A small contrastive image-text model, trained from scratch: text encoder layers 10.
Rows from block 5 of the text encoder, named by matrix and row number. Rows with one number belong to one attention dimension. Each number is 128 + 32 x the weight over its row's rms, rounded and kept within 0 to 255. All counts start at 0. Numbers have three digits each. After the name is the row's rms in percent of the matrix's.
# v: attention query, key and value (stacked) (text_encoder.blocks.5.attn.qkv.weight, 768x256, the v third), inputs 0-127
# proj: attention output (text_encoder.blocks.5.attn.proj.weight, 256x256, transposed), outputs 0-127
v.199 104:125107142113130077173094131134079146147132101030120069123158090125139149064144171103148142136154087143137090151161098119100143120113099115092133109125143115079117114134132162113117112125110085130130149114133107108089097152113120100156093108087134141134093067143076115168175110089136116155131110075189093117108135192105061084139138134072136119096212158115082117133102092151172132124117
proj.199 105:085153104170114202112121132124172127096161125128068132153160171105183113132080153143140146228109101149106132120113114163087157150092143081133153150107128154099100162108136138151132079113172127157114079120174126134150150063113141165160120156153161096139129114103142151118167130124118122171123150110146134119143127121139156099091088094151134078106144186180177203137083127108132129103161
v.200 099:135135172113120056149093140080071114171099105208130126125097088127135144099131108099170111090173137116148138081137140139072118140152096085088126162204069150154145093166172188132045165144141157126087137123113130090101120157097134124193100187135160086117111212113144203115113170179145146182074115128113165163152166155154084162105163095126108152124138147116118133101180151128097167108120
proj.200 101:070141143127089144130184096115112142153126128067130120075114122074079058111123129157158066100085108143089167131131117096133140141093155074109105145094084139135138107156166115127153092167121151172154119095130103182135162082137096114113128094149148138151085106108132073073136112175189113106179120155118032119114135154135150168054078177121127042123169127138127147129075118156161134098171
v.201 095:074139193150158199097118097191151127128095140169158129158132174148158129119157139181094151172135121139161152175110144122110162139134081171163160156153176102090155170093119111110094075167105151075170068115143116143125097130162113146122169142191115120100140120187142113119126166125165103186143084083160144110116093094116128120130075127130187110076133086140081138116154158147134122168099
proj.201 096:126135125112127171093115071140152168100112159133117101115156146209131130145107116121076161127084059089053114141118064151096125115147108167160113080132173159095071153112171140124172129106130133154093131096089129109125147153153129180131081159144172094167131142108119128104116117153052104137111101114104101185153156099063124099149161121168115182139119150094143060102153160095159099144110
v.202 108:105139154134109123124075138103107151134112152170178070138103064146111175106111137091084144121123120147102180126186089083147153157128120113115147169121107104153176099132161120171130147180086127139090116125129142128151164146108187118128142126081043115141111088119127172111155141116145148105087169072117111122159135141156147174147187104170135011150149101075175133162095086114113153066160
proj.202 098:154158177169142161178193119166215095085201067116104176129116132096146045151116100222077125149154154130129155089130126111158148163165149114145158118150163139175137123067137112122142164135169093128134154097062136108091093072123096121163125135137103149092109182118121126055127149154111114169133149107111121128131172109157143070135093125145115128142177113144148131105126105144203119096116
v.203 099:149095119132089109168078109153185089105118111109045110129135128178167129208136126126112135109089139155108114128129140100160169093124126129118134101121088132141113136153055116064176153160139126158115136135097097094120158165136150152157128105138210093115174146096142153096147158131186097128098093120109164171160169152142154169170176117127129142155171188178160162093144126112145153130123
proj.203 110:064157140107082129123163157147123133104157165206132170158130200139148116119091093163118132146167171163087141160153128128151050128132123143191158162147118144134113101076156110157151098111115088087128086105195158124106141093093169088090178109051142118093105096147139157198138109104097125080116208141140091154171096112118112120186097157108098180144106119122089110084131137106077180132157
v.204 100:165070155093077095152110131166145076117129084142110126139147162115118136176133127137082160118098128098141176142178091133160174070119136068154122102165076124157114135143156148124136096081172116110095099105105116180111089095093161106156140117140173099079159090136188114130167082115130124083179078143127144116150109122151093152117186149113161097136156137186113166131124084139138118175040
proj.204 094:106176182114112143093129133109113114112175169211096120140158099121160170077117098134190128112176123072101097159093129144150113131082149138137142083119141171110082066093143138110077188178145129092111104175155128118183142147158052092152109148179193105120163127100131131088129111105085149190125119111172138086104165129088175095132141119135116131137075180101145098150135157209166159118203
v.205 105:148175223136133103167123180094153141079150188196175147156111132104129176091137160162096117095139130178145098110168096111180089087152123124173085107099117125138125099073130096137142129145098101136110051146109119152140145148079081105141098128131113164165107165193127114115159178122172157125155148128097130187084103105119172103084135151128094114101082153111136107187100093049188086187130
proj.205 103:193144123119114128141188171134135170097154061128136113124145141086107134161157165094163139117076033123144118063150058156083125169104147086100169127123142125120102151124153166157125195105144088103096125130142171110133091186160109154146112105133139144142194110085103111129090131153111113120215104152054193132085159098129096201094126158145160097086148098081097119084162139112099103126153
v.206 105:129093133119152112095113054096130098107123130141133149142093155095086118166116110189168148072172071069132089081141167154175109147160206168165084130095163179151166131122127139143109147193147164099133198179167144131135102160124150167107117109131132126099085151123099108142082121138140115143140140075070097153139154144089110157093145147150142086149109169147142117124107204124166128102169
proj.206 099:105116137136171144085162167178102073131116087192119133139143154139101074088132141150104117099134109136137120172130142118162120152149131120143154077116107092217137092110107174137075131085148163124113098132107121133116075070123157157174169194194150175082165110176157131140129162181180118127160141140172127133116145081146116155139199125100150165104122030073069165120088082107116099117132
v.207 102:094145158131143132175099104133168081151098150116161114088138142085099094141040126158149120094092129122151167090121116132115188121095215098174156166111144137156160131195135079152178131194169129130112162145122180118182142150116108118131107103101069117074111150150129129167109075145155172113161136146166135134120147132061088150143150093092132117161105088158133101165119128098134149067083
proj.207 104:105097123156185130125128138137151120186106162157143110141137069090140185166205175150151103069122148144115082159139102194164091157130151128177180135105115124095134056108116151126154084137128136091121122103076126110123100126120124158135119105198123132178106107156131158078129201104119103061159151151099143107080123112156128143117211210155110137173125137097111159195139149102141138083137
v.208 100:195095150152128061156094134126193118114099126116144023113114153142100122131185094095090106192135097157142113119149148152087123128127141069120081150129177159119183117125148137147109212160159081115178134140112122188121130167106103122139115117153159135072078164109165129149146135129102091181111113108140110106152133137147148171128144191112172137193067172185110149106082148171130118114135
proj.208 101:144163157107113088105150109177150095087087165120118166148086122112115119102136127113161162088132111141110087107179133105095099125128117145139160121104095056102101108103156112154123148092122162080150085113141184151116095082153088151130112127124115094115082174158109118129067132132110164086134141162114074173100150053164174148152103071150152145201116155157142167154170122082160094129113
v.209 103:098158180143116185176099135126109080115108134143177136139125132111160107102104106185093137152044083155146089109095094129184102108135120155122205124122111135162111144059091077140159192105065109096081113173117192110130150202123115139183101131165122194154130161141121161157149174136157118058108141106138113121128086076133133187173155138148175074092147155086148089125131187094107123105156
proj.209 097:158148075089134130148112152074181121093140077162117073140103156198136129123160163131097117189115049130162093147120128167099111146185143086115124103125154128038187133117100164080165142154137086093104170167119130123119155113097132146112108115165153084137145084085088149145082151146108117162167067177176093157118166158138127143070116103116107140166107118157064144113128104167118089108108